A small image captioner, trained from scratch.
Model: encoder arch vit, decoder width 256.
Training: adamw at rate 0.0019, batches of 64.
Data: trained on made-up ball-and-stick molecule models, 195000 training examples, 1.6 epochs.
Rows from block 4 of the image encoder of a small image captioner, named by matrix and row number. Rows with one number belong to one neuron. Each number is 500 + 50 x the weight over its row's rms, rounded and kept within 0 to 999. All counts start at 0. Numbers have three digits each.
After each neuron's rows are labels from the 100 images, of 14976, where the neuron reaches its highest value: "responds to" is what is common among them. Only what is clearly more common there than usual is listed. The data: made-up ball-and-stick molecule models. In brackets: how many of the 100.
# fc1: MLP up (encoder.blocks.4.mlp.fc1.weight, 384x128), inputs 0-63
# fc2: MLP down (encoder.blocks.4.mlp.fc2.weight, 128x384, transposed), outputs 0-63

fc1.149:524509516490462508459507552432520503476515503527455454473570560495473532462524600431537454391411521466534476441565574404531560446458525480455589470427513458559554474594498576561445507440580470
fc2.149:518532492647511551535442453520470506511536477679518429631490596512464462478458446453520515483450452579504495477536415506534492485562521494543459492557535470443481490444437565453574498560576507
responds to: purple ball (84); space-filling (64); balls: twelve (26)

fc1.248:515524580440503457498480507531415495443398529532470580442544480510528513452481552465503470573544541606519465467470526638515481470499485517483509472615476421496557448516528523402398557462438528
fc2.248:458598531520539532557488522551458508455534496461567523499533545558485467506499546434446482496530498454580384562524545507552502553537435478512645463558475463425511501468493462532578508501493508
responds to: orange ball (100); small balls on sticks (66); balls: twelve (34)

fc1.88:464412573465464452422522610458417553565486609503567438470499502436595432502471476550417481538527402498547470554528515529466523471525467496552542516578452498601512407520535549525455448506503438
fc2.88:499538494500539403456467514523525527435417499475478625530439516520466437486506512561485534441569498486392544553472493565476582559560444528499485492538415501453448487429476511499464536525562606
responds to: purple ball (92); small balls on sticks (85); balls: twelve (50); balls: eleven (28)

fc1.116:456544551543473493504561516576377495503406550530493573358495557477536533529485472495499446550522448475530493512452572507588532477482434490516557474627474469504489453492519555473476477446422441
fc2.116:417532521512558503573518510508421481459459465470469534486580572453451522600520537501533553509480524472403474470450503479549602528497479472461549453467433576433510482487482375509541510489541473
responds to: orange ball (100); small balls on sticks (99)

fc1.50:447572562550475493503465464507387612456496502571512496475525540475539590486424558557503514601497461514553518534494539512526479434534414537515446509559453543579540471536481548489436467514447470
fc2.50:534554500411523486566505532432558413456559466540489549462511498590495551524487451556456509472473594456417538573475476585522525533469458503448492496369438459538567451400472469494431537474562571
responds to: orange ball (100); small balls on sticks (95)

fc1.182:543531566467565562479525528542516528571422562601473455461556540465434546499530429486543544593492511447453464614564407561474454522489446426501504481507525442504519477440605452521426532508447425
fc2.182:432581510520525559411572536439572415504603437453482524498454532495510530511483467509485504465581484510480400511503461529515440506483551600411532495450562431476476519546485505528595545472557469
responds to: orange ball (100); dark backdrop (91); balls: five (26)

fc1.191:414477483466544536502455543524478469530504465489474473495503548562510438447496600511495521479487473564517405523447531496488518509468486534482599488532391530459579386515491495509523509495405559
fc2.191:533460573512502536480495585540549409472507505510539482558530487482422378451581518544463485473537498591635559509549501415398405411484536487454516490521492545540472461518526455495622521532557529
responds to: space-filling (100); orange ball (59)

fc1.296:612524384512512516548467453499539503438482474452501528519537469460560454445538516457518478584516505457516547418573522451524531552565382510524531425493575478467520446481503475506582507459435536
fc2.296:495528468529559491579514524394508519591534410563534508550485511507348525446567532472576517536519563488476500509436508531475463492479555468513483554505464461414461491491531562496523529537436503
responds to: purple ball (90); green ball (73); small balls on sticks (70)

fc1.89:390527541463468519503480498564403521404387506553482531501522558494532635493475579555500535522450387507533484490457511508431510431546481492492399566474460577556510520516502535480493458451357482
fc2.89:596508488449468637539518549507541450437568463491510481420553479512528491571475457520574387565465568363468546479483531448567483530508478515519475530382425546547544484447469402527509440480475525
responds to: purple ball (93); balls and sticks (77); balls: five (26)

fc1.314:475489607413472498405530542524364457537459578455493520436454587431477488543490500429505479567580389476484494532549540479536576448544491488513466427620497430507530462480538541500544450509458473
fc2.314:395549514511481523455446524538474486434541436428470515461567558510524504542479545523523520461479481407390427532461558412518637540516471543463490395588419516468542498421544496577609425470468496
responds to: purple ball (100); branched (84); balls and sticks (68); balls: twelve (34)

fc1.103:516527549513534494558454502445551620419525478567551518589519504438532615507563524454577506506541440560475500524545511463482486515414556480407510503432492552448485447520480519475494471499418496
fc2.103:502448495480563450554423452463571556565510503451434503518468531512561483440590503562521517577531536494572473489450495485519450438415496470554503622556424528567541517516446452440461518396527499
responds to: small balls on sticks (84); balls: five (29)

fc1.55:470530492496503426477504527511429432473375490556504545485466514479533555513533582498525552528469446500518566512532534507501555569466518383556452521505405484481473528514488598459458549482431504
fc2.55:492508477507495551492496568487471494393478524596463541466507503485527528464460484471435536540579492364408508516487612601559545498510434562537599451487403558454605488535498419543516500497503449
responds to: purple ball (99); dark backdrop (81); small balls on sticks (73); balls: six (26)

fc1.253:522483514548509479533528388490522551475511519509575446448542553504504559473598528466427488613474430580511546480476425443533593482469542478484508479563511477507462569592551518501442490450431600
fc2.253:558432520453542545459534458420572548416536434568489435438530486566448497526518471610402458550512498531548559503487424527501522543438536399526533576487603442498430487492421504489426562449489520
responds to: dark backdrop (84)

fc1.369:471493458443464541457546544528486547532496444506582533472446624541540590528545591562450542503545490557527350507563541566438497539489478516498430481467538515490524578463514506520514533530578560
fc2.369:531405508437432414565486509449546491502454566519436492469446487462458507523449538502500518490535536469550410433557527527377473525521398499526512406429475342512487464512370449469530436488517517
responds to: dark backdrop (75); small balls on sticks (73)

fc1.377:497528588450495537474549511515374533492441504440491444427460543459524547508561457423449427560540460487548502472518513564511576448506452522511480470637519475519516450510537551438444448463456444
fc2.377:402568534470526522437463522532495499480517428440504510494463521500509457500457497473451529559460563464414498490513539472537633588492469585474534439570438492523519434374622454491525443557571565
responds to: purple ball (100); small balls on sticks (86); orange ball (59); balls: twelve (41)

fc1.65:655477504476531409603645531553497446498488552575503452470476499495411449570481506542447522547483470528523436494441480513538557473451484466482490541493508516453492469542460461568576486469481500
fc2.65:501466493544518516440475513559628497463399442527463533572528485508526529586467446544533491525478559492450476545485480432523561482426524510495508471563596537503474548530507594401553574498491486
responds to: small balls on sticks (89); purple ball (60); balls: eleven (34); balls: twelve (28)

fc1.54:485449672588506504434523513572418521537478580502544511510415441425519569529551438449452402488522443542509520528518583497563485473497434491574581485469491501561527460549589595451420467471477497
fc2.54:442597430441564472481549434440524578438468449420467548523513582536492539479488507534555504477529556436424545428434518563572526517398482524485490444527346466386597478491520556508443546443504579
responds to: small balls on sticks (100); red ball (98); green ball (71); balls: twelve (41)

fc1.12:412412556528532502556627506486477623509414530518490503438609453482533495435432563498510491511525482494508466512529554575494550546462538591506399471489518481398529526500465517469522451513447471
fc2.12:515549391585573520614447445490499488513481491465490427403532498477571493414568467575479459532432539460524438525480398517456540485488484563451513441485570525442472490497453480520363512592526553
responds to: green ball (90)

fc1.335:510539611511483468497548443550454483434455426491492506560474464493506493549484471439476542596546398516484546483513582487519496475619515502567439541495496468554484495498524660479466439537451430
fc2.335:544622476513503537552529427494512502550500476543493445532477470471535505576471490436553493496471587422390487485479507523497437551493525586486547515440338539518536375495431465545401473471543518
responds to: small balls on sticks (100)

fc1.58:452506611486452515455538393578422479530452486518582476463451548459564567446549466561449453546558490499502591441513537530515485550486511478494512562437476465423564451609593585482442508438456548
fc2.58:579437440590455441417559509416460490567510505519489509418490516585540427498500463604497465598540563554534529531507406519453495648458507521506525507545542436498421523563443519475534510486516469
responds to: small balls on sticks (77); dark backdrop (75); balls: three (42)

fc1.322:511526593414491493429570475541389504546456591483529488453369572421482512509584514489481450536507429466512583546581538477549540468525464540491419490601463444454575479471546584447506453500496506
fc2.322:415444473508496512408450489582429482437596433427513528478539516529587474515497495544495529480537491484366473579521532542510607541524509566458486380580534476432505435417507491551551412556474508
responds to: purple ball (100); orange ball (80)

fc1.216:527519499672500413488558496479561458546553536524468502455464592454499351417481546515482461439534458535434511514442528474536560497559448481446452552541496501577427472525441554479518469430497500
fc2.216:480512437507542491415400522468617449519543451482509492459439483447448531486442489496498477521485519509570506527526468509471650477483452605435440538567464436484475466557519482451587527505421523
responds to: orange ball (62); balls: eleven (30); balls: twelve (29)

fc1.231:453507528528501516598486483454426559523488451484596502455553502535517551602506504555474602461457426485566509485549596513541449551472509495498550515526563491467515409596536478487436499561497578
fc2.231:424506484533504539637481518500495430428458497509448526506608528530542407495384453485534507455431438481432453590467595395528568540500441543470523465516488541448516492485520463569555426541427526
responds to: green ball (100); orange ball (74); balls and sticks (69)

fc1.163:508463561509533557562461507492521484526450576444563528476547489439540513474474574510516547487392461452545533494512470512521502489495564629524557605555541490563561476495507589452483373524533482
fc2.163:524441468445532519506521550447556572436482524521540542474486537478559530538563328503510576456506484537595514530412383434567388486498562527506545534549466498536532558480450476480489459404498475
responds to: dark backdrop (88); small balls on sticks (66); balls: four (33)

fc1.275:433471502564521511594459480476494525511605520512567462428593481560512545541507514519436562531471475540547566507491569561550425574497522497492597503495535521527456430604463487509459464487336438
fc2.275:454538517580471557582463489488584547431420454488454541434544512553641439491429498585589517493507467453470442511493550519546607456435558556433436451460532475508528548486528456611559530442457511
responds to: green ball (100); small balls on sticks (75)

fc1.330:473491506488525500406521618482480452362523441495582433513447452522450479554495441477435509502569436536534393479519529455471509519472465521575407629512510545442525507558432525426461535504541492
fc2.330:452490470562447483588484564467453494541522542486489544475499437426511440483435412433385478545533531542451501525550515554507468536587462562567511444551535566457464499508597450450567468515498465
responds to: small balls on sticks (84)

fc1.35:464572414523465505480487495610494465517485478407506513476580463546544457527551494473487444511538487491474518492436476455474469466473515407380523476505554587511493404384465491450535429485581495
fc2.35:554553486499557458523506511451430562476482425475517560445601574569479497466470439528416522393570457545534508566517392465453501451528517467565467519528434494453565470579512484392484534612463488
responds to: purple ball (65); balls: twelve (36)

fc1.230:486559496521533565450426459459618598526563555518490513426461456456475571444537515524425526592391460533466566406466483506496478501415511575510410484458486412471427436550497555386480518504502431
fc2.230:476557485445396488452559454451503617559550449553495451487622470505444412487507486543585506462493486520511526485565477515487428446373455404554505453518494557501501462517499442490417464483573526
responds to: red ball (100); small balls on sticks (82); balls: three (27); balls: five (26)

fc1.217:477452528467543574402537506575478414513520513505561541518467530507601412546497421442536503530554566525543533385516555506500435494439553432400545451449524435486470508433539475437525548500439478
fc2.217:555496419478530468500473562545367483533450535455471438510579589513419531487532449564602563519487503444617551484462476612491480536563489498476475471476471478512437373472429507522508559445488470
responds to: small balls on sticks (86); dark backdrop (75); green ball (66)

fc1.239:519409544543540540490494514505559390516508396464527452507460547546529507455452523547618427444408487506600361532492490530541417522492452554571466533526500423511402410488519509459466437596490510
fc2.239:501450512441475516532480475422540468486580524522524595484462516537466367496502434486535557489544494560520477383585558529526438459490348524415471506469504581420498426500533532523497537532444491
responds to: green ball (96); orange ball (81); space-filling (68)

fc1.107:405472471576521596523457502491521563533408543443423428580490453452495587591499475495471490427455517564585506541486482550449498463546475521526427466470500425464490544531429426458459491438458536
fc2.107:517591480499544505419524513478594486549588468627602565476468393523487425492508430478447577499459504464552543460480553488470506435511502449537531532441492428422593490410499497414458436504472541
responds to: orange ball (96); space-filling (95); balls: eleven (29)

fc1.201:547444522508544490572543546519435491439578544571453434465412531648571612497509459449455532547603389497437484507505463554524553476454568449533549405441449413432542471558484499483493468568515547
fc2.201:460479543539615527506474415509391427472493593506492499482496526566439428484611479517501556499449572505555463562483471525499456435523549569443481445489569468534547562537467543465579503542494522
responds to: red ball (100); small balls on sticks (75); balls: three (43); balls: four (28)

fc1.233:533480595529526475532583370523446527425458487535517498587490447427475555547528491455539507598577456503475534522512542516487526490541460531506558548471563400547409529583467639504416483507486485
fc2.233:570519580499505498472494569538520501493430491569477459539444444497554348480518448495485440544530568515566524489474421560471391536540580462526478442493557476515431473495438541450527577526496548
responds to: small balls on sticks (100)

fc1.135:535534551464515467505479504453476421562511516561534555501517547526641564474492504450523540496545534576530493541440456483635559537541415469478446471466408566549510546611535437427427429486530548
fc2.135:498494440511446461547532531476588560495582500472514492518538382459517582530431460470593538504489483469524514443392505554471455544512468531467527495454459481551523472470406511565532588450518523
responds to: orange ball (87); small balls on sticks (79)

fc1.301:522497486445470538451547500509593415428564511496581509564403467527481591469490488424461556437488526369597505453440482518476502546507392565479530526608542501518448496597394543464490442532468555
fc2.301:546559523518552494512581538447499552491485512484510547584528475440541558572465446455488492560553588493595552578383512599536498488550536548485472480489580484472460413526526440561462472455465495
responds to: blue ball (99); small balls on sticks (78)

fc1.274:446563476496470436553481435483543519461431464507494573578367455460491523457501446526478570578529473511459498553498641455536550459408412463524531635543485505445538465459441518450581519482528506
fc2.274:446498521485411462492450507557538454518519561460493565478457474433497388544508549526548462530515531517480558405524567469521502468487537603540507461512479555491487569467431473454509477502579526
responds to: dark backdrop (84); small balls on sticks (79)

fc1.262:508551451527596427408433406558485515501490510479526483498468525492489531464473480445561543493539581509549496469443586528456457509478500525535506547456515529442513464506578469484497451571471486
fc2.262:460499461553565489473546530508456535477592575479402550520502421541326517480513500505513585492472446439464384480427575438496469614484570484544459504530549462554531460552504515483515440530446495
responds to: orange ball (100)

fc1.118:521551506485551490420520549543439544474530554484570486527391553423510593504467452508464455513435529505449422525518532472527415434517460428502484567522508526513421482580494544446454486530480463
fc2.118:544508564471601500420458544569398597462523509447475522643460566488486459429461586507529449414485472465525443447485491521520432527465409506518397498534479457518568519505468547533484447467511470
responds to: small balls on sticks (100); red ball (100); balls: four (28)

fc1.252:494503584458454466525550507610452437453378519462473446516547478570523489555417510469484403507558478446529516444470501642524580562511503554355546515455395507521456490549537574469505492534521562
fc2.252:594478462545441504474553512420558501495555486473437500577594558528472503496468458412461479535480632436510484549435469489472623478456457470434439564517458447519465450423479511528497462431481463
responds to: small balls on sticks (100)

fc1.33:508553566559495503472523439498459492547461476609436519525528427548499628520551537409509504535480442599495506470466480567543476498532503497544398479529546486611587484520574508544497533506411459
fc2.33:519605460449596500493537469504544511499369471513516520584516577460517504550520498473603416419424557557351545505542521512499444511494503527475537540584448538565476461563511547516526502471552527
responds to: blue ball (100); small balls on sticks (99); balls: twelve (32)

fc1.308:498571589497421496511480513462369503472463499597570481478471537449502652560438469559519555565511441516524646450465549470483520508593412505515490496442511517570506472542540504516521459448483520
fc2.308:453539486442531511571526529447537533413539391584477567484512515608576585629455495518568464468479441339418485506463519506463530583502458504488456495459457516482490491430505531513559399483525543
responds to: small balls on sticks (96); dark backdrop (91); green ball (71); purple ball (63)

fc1.15:568547609533437476509475434575487525583449601506530436475452529519515619462500412435398482538540430449560469482536539494495423467525469523516472506503552559552431480541496459456428452535522357
fc2.15:452543429452539471502515494451508587490483480483497494534436563452467493519526506463551583418479518528491508552471493522530556505401396534468513504598402490510493453516487479526468566399475548
responds to: small balls on sticks (100); red ball (98); balls: twelve (37); balls: eleven (29)

fc1.302:430515454526505475484562480490570525449609523506550517495499443586487569406542499508449390443459371513476545581453436520518527466573468484423486346507445390517502504516484457428516472453499595
fc2.302:386580464415496473537590504506561550499536396528529412504586541490441483472541520480489502517489400492518462458463531463470532423494502515577589449491451458472511480472561521485537499571471467
responds to: blue ball (100); small balls on sticks (87); dark backdrop (79)

fc1.282:461482569412550536487448533520569539428547582435514554490462520482516472608537498548532573528557559521527530505507509525462531489506411536461545552570444452592435547517493457424433507458480504
fc2.282:504496548512432577476453470531480583409534438429458513495563570513465554534473418545578609512582497478563487592506506516447431517495529546497583542574558469475423498497551512437503444420495427
responds to: green ball (98); small balls on sticks (82)

fc1.92:451569554459472495405489409419452470470524516416534405480504562490497524612477433537509580565568486477490482486495492395492481556547518493505489457528526486425486485454496490523512430479470489
fc2.92:487466527492509534552501587488448500429526527385372480516482517518449456483421490564475510502463480562366615519469499480542588543544478469418514436546554543494534470536520507624602458481518468
responds to: purple ball (100); small balls on sticks (74)

fc1.353:479527527551510534556451470499456530387505521461470505384485528478504457481565442469362542575498492510453571438529467562446510536456561468516493425501501478603517465535500507595576535447543458
fc2.353:494432468506578517549542566613493462470590525513519560510553513516459529588485571458568597444457586448456509500448500501461614561518447461538522524525500546644552521502460586527565352465522502
responds to: orange ball (100); balls: three (42); balls: four (36)

fc1.126:473551644488504465452466474515458543554533487507538422467470498498538615446525549524392546531551471610365489439576528533497515454480517513530516477505473581525474466577468519492492465540448479
fc2.126:455483468529544508517488483572410528505593533458454499529546580507496416457479540515392535448484470590454465470462482485461540478418500516496515414541503455449473466507473530543435466533460551
responds to: red ball (100); small balls on sticks (98)

fc1.258:451521517474571473466556477516374631487490574431584504524378496433512635494544528413436496524508471555460562534531527514497433560463479521478465544536434501463459496519426506476413451552486422
fc2.258:532500494494555472509415606563514604550539443408478509594536534505517532451449563555430475447500563548463417547496541561502426506556426460502531500493467535551587393497497521512505474496463465
responds to: red ball (100); small balls on sticks (98); balls: four (29)

fc1.179:491429603530570508470465623441578494469484486451357511429440484541469478516479463551523487550475497405478462494435519426481487537493602498476409557481499549484582485459557543556564530563528557
fc2.179:477474515501550512490554393528505511434499488526561549474441500532513447488515464448488435372510518472515522621477455490494576517531473572480510514499446503514591577615430409549498492446521474
responds to: orange ball (70)

fc1.334:416524551479496415544530415529479453525551532436449518479482473459499630410439483581438510436523480573438495384552489447553418501511523529535517468639510480489491461437464418465502469548465510
fc2.334:492525610540511539540507476500498590524524478539416521459546444514459524512481477503444532531405458534506465502552380574492516599592516435522571539566518558539469455501423522473511474549521550
responds to: small balls on sticks (75); balls: four (39); balls: three (27)

fc1.338:475590608505534508535566459582417428415466582572497527481540509483572559583453546465484513588536481481450518489479547580516526528557459455533442530547461523548445506519497547488484401535416430
fc2.338:513545498494531523529468487451505424518510425546484512498541523511492452537451480430575454480440547307467495459464534545497564529450452488511577490516462537492529547517552460522588493440513574
responds to: orange ball (100); small balls on sticks (100)

fc1.237:501510514486533536468566416527479449453461434484505504510466559504482525474546480353514589587453433442623488560500561470531431594433534519498546501487479544459482547538527510476529521469549499
fc2.237:530586451566516523487571534564519451567477530467538468511643534519482529454406530479467539403557535530460648493491515495504485526492411502538466522491442462495554456419486527567528620512580463
responds to: small balls on sticks (91)

fc1.101:536508516514497442534464494501429532466489483456510460467430523445510538508585494496420526564531496543403449417554524523576497483479463535517494537565511492471478420524518496426426531575454521
fc2.101:508539593500463479409522534634480573515539502481478484522457616540499569396510519439505425452427526479498473459478471480505536445530402552506477416541455563560442516511489520545471454553532573
responds to: red ball (100); small balls on sticks (99); balls: three (28); balls: four (28)

fc1.106:360461561514503481519472505470505554518472445519576463452496553501546542538534481494463559509504478535557555503575612577521494529471474501502558442508516494494511385597543475529470464549511537
fc2.106:431400459533536581554462501606489444417497438519495538514552492460485407508415464534512557521463436441472456515438592383496557496525521528519480422574442528437538452464557439553627463528466552
responds to: green ball (100); balls and sticks (77); orange ball (73)

fc1.293:476560460455433504462532544530580507392444446529491428371548476499533482512476503491558595506496492556550506487478491640529509600523498447572512464526494518446524562507504500551549567549424484
fc2.293:565499435599516600515488519558494573510481532537490561463461532541477515537486435501515546439510476522429512577560505579529515495508555578526642409506455449513439582470527494519535533506482565
responds to: orange ball (87)

fc1.133:457455527487524509493585488530433505439427604586505584378556435479511554527473521443461472577525426494555488510494570507519554439496495511524462508544455551543469487526552492432473483399462503
fc2.133:472560501491494471551523487532453513501474458512503516509547525463395466527340509483492553542492639353445429460468424540523524502509419516555571477491449475528607403532470456530559537571489536
responds to: orange ball (100); small balls on sticks (100)

fc1.294:455498613472471424459491457491403542563447506505586447413443474454569601526613543499480479515558460480516486430472506459525454494536427499492551498470509456486506390599551558438409572510452476
fc2.294:549514448441496444475543509415526436542465545530497524400507409538542473504593507548529583617564581525468497474533443509453508572498535487509575469594555363505501538489474542433496499517449454
responds to: red ball (99); blue ball (99)

fc1.268:503544511384473465540495537447542483563474506478511475429584541454464554458470525571560443498545557465589465542504479574466410472433505555546474385455475559556554560464414537493484524538476612
fc2.268:476458427520528465493574667501450385442484525479394457510486446475530501462487569552406459518507541478437476418522466528460551586473498493445433504509494554618548522449465537555420528466459522
responds to: orange ball (80)

fc1.146:565484526501604454514498465522436532570520503427468534421453506525439553527481514508508448540521437494488483559551471483485491416510500551494503436364496573480461575481448528499405346483480456
fc2.146:558464481452492602574498466444542465439449433509557503471502565503507500505524495480498560531493520462467493589434565444615519395588469430632457521483580446482473535501511486476520571439555494
responds to: orange ball (92); small balls on sticks (80); green ball (77)

fc1.17:514458587577479525522495477550409624517477523495510432456564509419540548462491502487457484565516469534464500486474595516465428442555453532535546429500501511539510440519467519524442484478398439
fc2.17:529570455418558495486485473443468557508502483458543584534512517515570516457501572509569500514462511423507487529469430473520554581471464587434513591506451482429502393519547539491539556498478597
responds to: small balls on sticks (98); blue ball (98); balls: twelve (53); balls: eleven (35)

fc1.115:555466612520436523494463527532413506498478619563533468469568428457440513573492504486465452520504422532534455482495576542558534475481395527480563490590455568562489500494517510475549468432430461
fc2.115:481533421513429515397478449420469530524404509523538512464559505600484587520533505458491587527545561497475468465463463437535570527475509512460567513426413512524513457470562554435520561458528541
responds to: small balls on sticks (84); orange ball (59); balls: twelve (49); balls: eleven (32)

fc1.11:513498465455499493461502479513473546503493544494450522488575464561594459540517491501557472579431563530508516510560436487406462498470515476482572548486513549556498465521393515469416645428584553
fc2.11:482495560468485562436584525310570507453502446551517541496527647457488522542541566501561551549492571552563496453427499532529504513559503411497406484465557492510481516578467433435528552621548465
responds to: dark backdrop (98); small balls on sticks (89); balls: twelve (44); balls: eleven (26)

fc1.44:506492548509417521423538561511538421528520566512546475535518522422446507585537433491425450569533470514518516470487468599465488544536531508453553421486549566600437537505510500495551603522530538
fc2.44:559519471478531542517478579417543489429413441554524455535498496639463544492530566520491517456475466451455458445496462520589501479488454527427461471493414534468428344499601553477533508532504587
responds to: small balls on sticks (100); blue ball (98); balls: twelve (42); balls: eleven (32)

fc1.352:569416513532502466436556551492555527514576507432559475507516531517493472528525469497453503594391539570537499556439457609459493412558507515529540471569480604438467472503537548470513585455433477
fc2.352:420492532546407576516482502464554528477545493496513468533522470571434483495508473507569478464519583406562553582539434520478547503442556504530488495463430558583526434508534502481392575477560484
responds to: red ball (99); small balls on sticks (78)

fc1.68:504546553558453443485512410532429491408473542459549476525526527464534508474486463451437509569516493549518581460584573499514488425591497539556536518528493499570458496514491567476392414543432489
fc2.68:569547458513515465524537421408561526497479482511471528546515475490479506564545468420533531518486559395447540487438506520467571456420481505398532521475393538483559402504501513405413528448542559
responds to: small balls on sticks (100); balls: twelve (39)

fc1.125:484463479444471528458475583431504529491458459507551533417452533516496520383501430525510504460553504555462524540522589492474493551519459473548440597487395397490472514513484475457494449492485519
fc2.125:562435490475410538513506566457542617498558423567453490482459488476530514540545504546496518557504571523544387506457517432531437530548480547528534499534611556535560591449504509441443505402494453
responds to: orange ball (69); balls: four (34); balls: five (26)